Rows from block 2, named by matrix and row number. Rows with one number belong to one neuron. Each number is 128 + 32 x the weight over its row's rms, rounded and kept within 0 to 255. All counts start at 0. Numbers have three digits each. After the name is the row's rms in percent of the matrix's.
# fc1: MLP up (model.blocks.2.mlp.fc1.weight, 384x96), inputs 0-95
# fc2: MLP down (model.blocks.2.mlp.fc2.weight, 96x384, transposed), outputs 0-95
fc1.269 083:100075137125169097106133158103158106119131188001150135110166114120112116109149158169082098099185132161102118136130122095158129082181058175096097116082131113133145108100129087111115146126174130076114062164144142119100135123127133117107064161140114150160089159108114177102166129164115158163
fc1.270 097:148147107120129051195207069124162123160141166133106170112099146141097180143160162131159097129107191212155097135115049113088113109157114133112099064113105117128121148161121133168198092161143144118122170135136148149164089105132100134144076136126125128166099124080124127087128104137142190128
fc1.271 142:138129123137236156134116103137140107107115121151139135074119144138104159129170142135127097106057117150132219121141097121117134121135119133143119116076135074091126124101108149156136091095125093114040149137143163132101156137118135104158124069115122188000125115128127120109142131131138103144
fc1.272 086:128086089099080079140138052094137179136125137183134124165217067115138125137102129109127093110079081112145061159111086121139149149084103154117108153099130107072191157121077140149117125127132166124070084161119114136127138122142109155135194123101160190132120126151125121116109088176154117064
fc1.273 095:095115153124129107127153156151101152111097114122141170131114154162121122139092068136137141154129164088161077152112144140128110167111150138099152147097134146094132105104179158112141168178158167155137127153130203172114132127131120147044249076184165089217157121087146101172131115114110106140
fc1.274 079:135142111117098096152135146069089102132110123152144090093050158072146078074074138103089132110131123106163074104172115077156147124115172117112131160103141165128109188170086119085154122160119155163145061122119064142134114087131129099146159154114110157169083101158076059109173133113170129169
fc1.275 094:157167152173118057113125079118148178134182114154087150176144074105116106139125114133193146100104160130132127097107125103093118146162133140101176118099129100104130080131126129099136123080109100107133105114147117166171067163158172118135133139077124160139102079137136100136062116058094230192
fc1.276 083:095147129136133148132162107093096097103054149124142097163134132097114101121126135105104106181144105147081145173110096129104132138158186157126068128124107062130049144022075127113126054156131106147161130158088123118206152142164133118155170120128124104086119074120098123120104122153066118103
fc1.278 066:055160172065104149129230139063114131071153174126114097135144143144139091156110140149102147149149115203130076054114152061131133123150116116137145060126141118103136079131110122068121124110146071058147146125124174120135118127116109101124116139196113114123148162109127173129126104117111164134
fc1.279 098:135157110119120143140132138126094148098140148125082128140146114136161130190128143123142110128069143134143150047105151183097087157134150125130117114134109159157082136161135117134100193122255174175131065115118129133069122167131133148079123125109111134150153106139094136149115097213093100150
fc1.280 101:132067143136127140115164121134150114161119131080134157075130107134110063100153105118093127148115219129143126183152102162126169098107114127095149161132147166095174157133185084112094103142116102109041145167076113165126109136140150123057233165139135073108172124153122130155152133087137127146
fc1.281 092:140138076146066086147119095105160246126136152180104146175181117109132127159112125115104102119149118110141143157164130074124143096066103122157127150130131114071187139140092119156105072135143134169132150192154100094115144134118132169156176116079134149119122168126091087119063084192137101129
fc1.282 108:128163109104088038157140165104074157127155117111128134150121125127134149127138087136121183121122167066123031177126135115113159100043186125066112087115055164119096126151149141120148096147119111122107122107070160104110133148140071158121092107117149162096127147120145088104105057145142100112
fc1.283 089:095127040123066084169104134180150104165151131135119155146100157234120161146190108145130130120072205197163134092161121117121112152154117143090088041099158144139127097154134122148144135124152162064099124141125173130143143101093105146105116115163107142130147129150113155108149081111135156133
fc1.284 123:083107116166132120133123101164156145105097097111133153133098121114135145120148094135144095126050102121117093136165100145121185126120083099146089068146147168104150124131141167128148145187112122123118074053229115103122158147116130173086088039037118145107177116140095094129167112139138121160
fc1.285 102:156120115143160137172117189182161137122156157162110137109104086109219134094129159098136099108123172187101146114126125081161099166030112113129112122126117159143155118124092149137109152178121138195181111147121204090132090138138093106137163095159130144074121125107097121176142086116178149183
fc1.286 096:112159183118129128060141157115128126137142213061150095127154073133143122146128151114175091133085173141095114127059094144112116131133096122134103118165101113193155157076093196123097121158065129167121146124152111157145163111109114102140068149101157098093154107061122091135075125170111125186
fc1.287 079:164122082164168144118131153105130100169152108172132192162216074152120161150156122110144150189100124129098178179155120093118081114189140115134086163122132076115066073122129163119141135133123103136082071098116157140157106114149080105046088151129112155108123125111061098099139159113120112115
fc1.288 083:156126120132101137130168134146115135130095180142103140122127088079094086162103092123134147124126146128107120141081174094094187149136171127094131070074179115027111113114175179122170132053075113115118164131161173129094132174112167159085126076147102112102133105095174120082103121150090182100
fc1.289 080:098169080246146195137107083129054106096074122137111093138194090110137120139138159197171134140170123109139154171054138138096149121148108102137146108168147126122132110149129108123094091116085156085141209112140139124124110117108128074114150130092139107110162151171109108142094132149109098116
fc1.290 079:209100100141131095057103190149135115157076132125121219103135071102152137164081130096094099158135133129083117123133117134127137114108097143197120150122088146126149091108157134106077133074144086164086123133085203118101160184177118144101168113153146133164128165100145148173111179132114119147
fc1.291 097:144200144110145103138143143128107161176056090123165165161146111132088123144130073098153123139106117089101124157119106149128159154154116145082119131141096118149130064107212095151071124133109128120055095115092094135132131164161075143092074083093132165098098136095145057106114216107112137118
fc1.292 080:145147139097172161122145069155102124152144106139133126111133121111099156158124144165142128138146199104105135128125135125141130191156252143137117161099168100097112127132147000136118161165129183116100096149089148123127113160103086102142108111141091160163113129148175132128097170068127177168
fc1.293 085:111130157104135142118125144119126135102077110160141115122144107109101113165127145168142102107153125139116075247151120186163102157121125131118140133121114094112151099082129141141143112151143097110115225221099075183109120181111067108140150109177153109107086149088173143166109119098150153189
fc1.294 100:142169169132096108112138132086133146114098147174045126167138144137103177116083084148167106129121149070129125139092139088096137160148143157117133117107085097091099123150133120130091161118165084155028092136085069162070182117153079119127129136113148053182073098129133172096126094120110123149
fc1.295 118:085130138143152090098079144110085125106185069076132173099044109115155098132140120131130138112072084118092100127126146137148128044168168078188123164103125103132097097125149186143129121127122122090082154107132130127100132115149094119131115151103124144109084101169083121155217152124158110208
fc1.296 078:152179179104183127107118119113078113090165147117128086127107143169138062085122147156130121107140114166162118145121086070146115103134134106055152136134135167123149122126138102102094106119175153056151131087106143103027142082128151094118120131235153118096115126115187122118135112156105115188
fc1.297 092:093125094140144106146193141131171110140199151125157129108070110093064070138105121107153105114132128133124137117122126092142131169075105168127153151139149148134116122134142185126157160108000115129144130123167082096127140144158151172145112115158079094113095126107174155140149142147088209085
fc1.298 097:097204145082034162065195107159145092108134164122155112120167117114066141128105158095108100121111141130140159144122132092131135131112169098138091087098175153158128087137137130131108103098189140096128164219144060104126123127082115136134112125197112149139123126102121166126085131099108065145
fc1.299 106:107165092167179147127098127123133117130161121126141178151163096129115102167125172122127123126089103150114194119113169173126160140090127142088112109105159135194138173145131144147112115112109125112203117128147198141129056079129110079109178045102107243109101090098155085114114127127129122123
fc1.300 121:088118126104154121084112111140137152153118130093050110090099162059151136119122117123155115158081102079077135125117115156123120123144090131185087123185144111141133168159220161124102092086145164116112177113020089164160112106108095135092171134165075086149105140105091136159096114145116121130
fc1.301 114:138115112149115139138128122171149108126143136130088164111110143103121117140175146086114083123095167161164177127118112116112124075186159142090129084161133102115133142181128129235176136128118164128139083100104073151166179152113135100134084058130128074081089129108198141170110113129196192098
fc1.302 106:077118124149172125127149177101120150118119092157105087096064150200161141103171126091066142110074150127150204110154120138143154091156124110110108154125199110083128135129090086184157148111121113137102149129099180149105106109124141141159152121078117117072179113158144170133134072070202154135
fc2.269 079:141095100125141126141120187094061119136100164144146148131172149067111162148080122150098105089111139133129200139173132112121092119118094101113125142147134210157175145116145130155135119145121150147152099133105124154123135087242090158133106122106216122134105180175116146096164118137072085182
fc2.270 088:099127157172151154106073137101160101126158149151147091141113101116115156121166127131111160122073116152129154128121208144142139093126115146139124146075167123105137190167141121138101160162150130115095061137111019125107067108111147130149074177149097140163061152165167186051149129119155154139
fc2.271 100:158102106117173095133157149111122125158131149186089086092114135130120160086131182156130136130122046157087113108054147161146107098098174168138104111145159118126046130104156071113220159147154131126091125125140095164101134154130075110156093129160153114154068081144083152127161075133086112126
fc2.272 074:157150141123110129167130126069085127119084150170119154182126198116149128133109105173102122184162153140123106155164149137126149167146124130133131154102106162171209107112084166115120091155115119116108102098129161118067127137235184149101078132086197102135133152147115114123158114127065114197
fc2.273 089:093154095126128150170139119130137135145109090150150179198106103165123137180132125124110157102148077107133110057125112134155181051151099107065106140155124057109140169087161178147150110088099123141109081071139072125128164122186163139092117131117172127156082210110127109142131155151090121157
fc2.274 090:117121161185133137091122161126149161123120089146150143144101121174072158123118068104192168173129116143109061119139145140147148144126127169101112151120159077090136120173108130134143141040142112115111118117103110145138119208121171128142133124135154094146079134134119111181205119111130245074
fc2.275 091:102119079148130099112197160150120159147138129124062127125116101123150091194100137145116091168123096068124143141129118150175118156019141106159110142145138148073172137137164123104134155152147131105104146139137094106065130125084032123088178189137131105144174119107110084153112188115125147151
fc2.276 086:121220129157105125113105162139139197121161132105128091120113071122116125102123118125128164185115131162120185173121096146165092187137149101094111074150171160112145054169151124157174139131171144079195092097049159116123162118123090097120130152103151090124125142100108105109171110094165131175
fc2.278 065:169115091164161135082130100128154150129107150143109129152092149081139058046145165106068130131076120111169057178137138160159123154123154106133115174135146114137108134193129174110123107182074140147179154118123118160115113095175121143164136175170170145166060192179166103120145149102132119132
fc2.279 086:114083062107140104197129105164108136120140102134105116092165124120164092116086140149122133052099124118126075233149086112144140117131151114105141133164087113196112114110071141108147153131117086120126147141114187165136171061111161155165121173085115149137077099115177135194152156088125116118
fc2.280 093:060137123151149086135124093097167157114110091100115172165132118215118115113125070143178141136127136174138096137176136138138160134099115063101115149116100158099132158093133145141090117098101149107056075098134176141134087140190163169067135178146158123138141183079150082138108162079078114116
fc2.281 089:136072157128139120152087149120104109129078128162098098137137114089177132171079167146150156127109129117185136132118203085092147115126128051115131091112107190167194119146108185155147108139135138131139132143151120118114110162217153188074123095146224130166128166166113099105140124169121116132
fc2.282 100:134135100104098170091090140117141091121145119067083117171149092117186046143119148143122119086155142129128066124144106087142084140066167120173145109220143156191111108118176164146099115145152154145136212129097114137114111128103056137123087126123144133094175132124148115160066106147112112163
fc2.283 079:149093174152113166129162157082146131094138136109127068125108190111154120123102124149140128098121072168129135117171177150118092121107143094097108121086138163137117138203194121140073083125115205122118195152118083119116150104092157098057128143129113148168167061131147172093092137143190091151
fc2.284 108:127069101151132127114087170141108127142140152139124153173163106113172106018124160188106126079163109080111080093125163100140103131143125171134154144112097113154106138133156108149151155118089099164138141120195101186218130130102102132130096146133159106096118131131024095158161119154109114095
fc2.285 101:143149133136127144162127121158114146112075109143163146051063119170126190151096148102098149165153136160122161062149126149104166119101129098152119118064123131144170160139116108127101057094133138041152126162110055053109138081095137129117142170099078152150147088129123157132111199158155114133
fc2.286 093:128105152114135105109198157253166132144167089099114114135184103111111118175138153168159141132125102131114181133143175170117105119124114144161179164091117098121069182161141135139140138144101139174175164132133153153142088162030107100132120118174151143125184100083162133159117121126157127139
fc2.287 069:089129092095187148124107075119135148157072101078109080121148133136121210086137109120138152118154144130140189101194205102168110194105114167107157136151148135119157177107152115120150097135126151118100115133079119142109120162071091109103093182166149133102060095128116147144109107076195139146
fc2.288 078:114176125107067155085144127097093155142119121105177146165111123099110150148051119114144108199102107174127115152105084149131110104162132086097145180069190127124165127128128124094126047134105144104128099134150129122143128147124143136074136141184196124151185149110069156219086113131143093116
fc2.289 087:148110161115133148126168162163186170111124161128099130084132147138101117043139107069123074138122122131101119161110099085107126093067069113152090161082075070135137156082163150090136131108120141113084157112111107082133106177096179121088133090106053147153142164171066134130156125089162121095
fc2.290 064:103112155168127133118138099087152095133103078139199113129104116129176132152098112185156131168151089129182109105133122126127139131158132117113188109071084068112183189167114157124075082132142107131097116128142096187099108162219151080082154150148135089121143097138144178194097115148159121161
fc2.291 075:096085114096109119123170092102083092108094100115081110098086173116099120121057096124052136117111117130167117138114133159110125096173125077139163148084127144104170129095079166117146082100056194102071115102117130125094163142130105145091178133099179135157121056108103129140131047143126144105
fc2.292 070:133149074172153145019132180164108104090113132157071105066180179100128152101085127157088107106088113151144075155165145080154103129110153131116112151151138189101144089143156092123109165120143149151153145133139155126124075083173109175108167161136176128149134131133088161151116117203111120147
fc2.293 101:113086116101135121078133168166136125089181146155162154131161138068147036111075095110106138154126118078180135123130169110170071164115156179124125118123054099152090106149102139154112106162136106133135121115096126159103167094114160131125107124096068150139170170097161180163081083150171075094
fc2.294 095:085133130202070133146141128142148146117042091127180161160073108140136135137037124096127170136094110112124118135093102157127121186103100088114122123098094140143122170154071148176097092147113153102128160138080164110143097201168122055154063103147165114135142144125098153116150144093123128097
fc2.295 086:126125181124190087147130118077136141156165037098175179124158153086169155112068115134205114153094080171121101134099137126119084097109076147101148175159080098125089141138103164108181147104153142166149101151127093144128074133083120082164129154165136136162112118113126160075135132151146137077
fc2.296 090:136107121155118128071107161130097129118148106169062128131163201135168097074130149185089139113088155127102147159156179103059142090124152117147108098188158094156105160128118110135137127119143105137081089133114091130169164089161128141153092121139111098232083144110142088120157113218153121150
fc2.297 081:103180208104123105080154125105118123132153134172128119162139114158133145113124138047110141223181143130084192097108081145160103142115124106141121108165161084104112138152124137077083124137088148128086119134151107128136115156069126123092156106182126164143164100137136048172093141203162109138
fc2.298 098:097109141161125109167120148184132102147117126130062137115114104127100131090081165160079137131127140141162101187139136137182169114110085078029145125155119152129158145151073134120085075137164111080128170165130123116109195130141182160048132094150077108087178155142110180137122153149117102152
fc2.299 135:128134124156124080131198108157148136120076117096201164167066109146100130129084078154087128141105085126171097144141115130117094142078156080123161170075101078154182137115104170128084071139130183092149112083141163106138135105148156129164141193122144129104175139146139118105107201141097104077
fc2.300 129:119184125105126160064129134101107146100142124170103105067121148152113082102169109151142079141107116097105204221099139131153062157089121153143131129082206096072156093147181171135100112177152105167132129136100149134163160106079113119127141139161129138154159069088148156105089098106119136121
fc2.301 112:121102143147168145110095156111120088144179171157171089081128109119110145087158158078139131127041120147129131127147115145060132112125099125090140142000120136143115147139167141105115146123099143098141086148144091143123151143154146120118150121142110130152116138128178201013168144127150145165
fc2.302 095:143132119125134132108125090068110136161142101117098091049069117118072171132144131092116096144081109147103127132071111113113096140121159160117178142093100085083152129089126109092154115126072098086134118183117147097131129082033054115150168113128078171135136101113184145135057112141153160124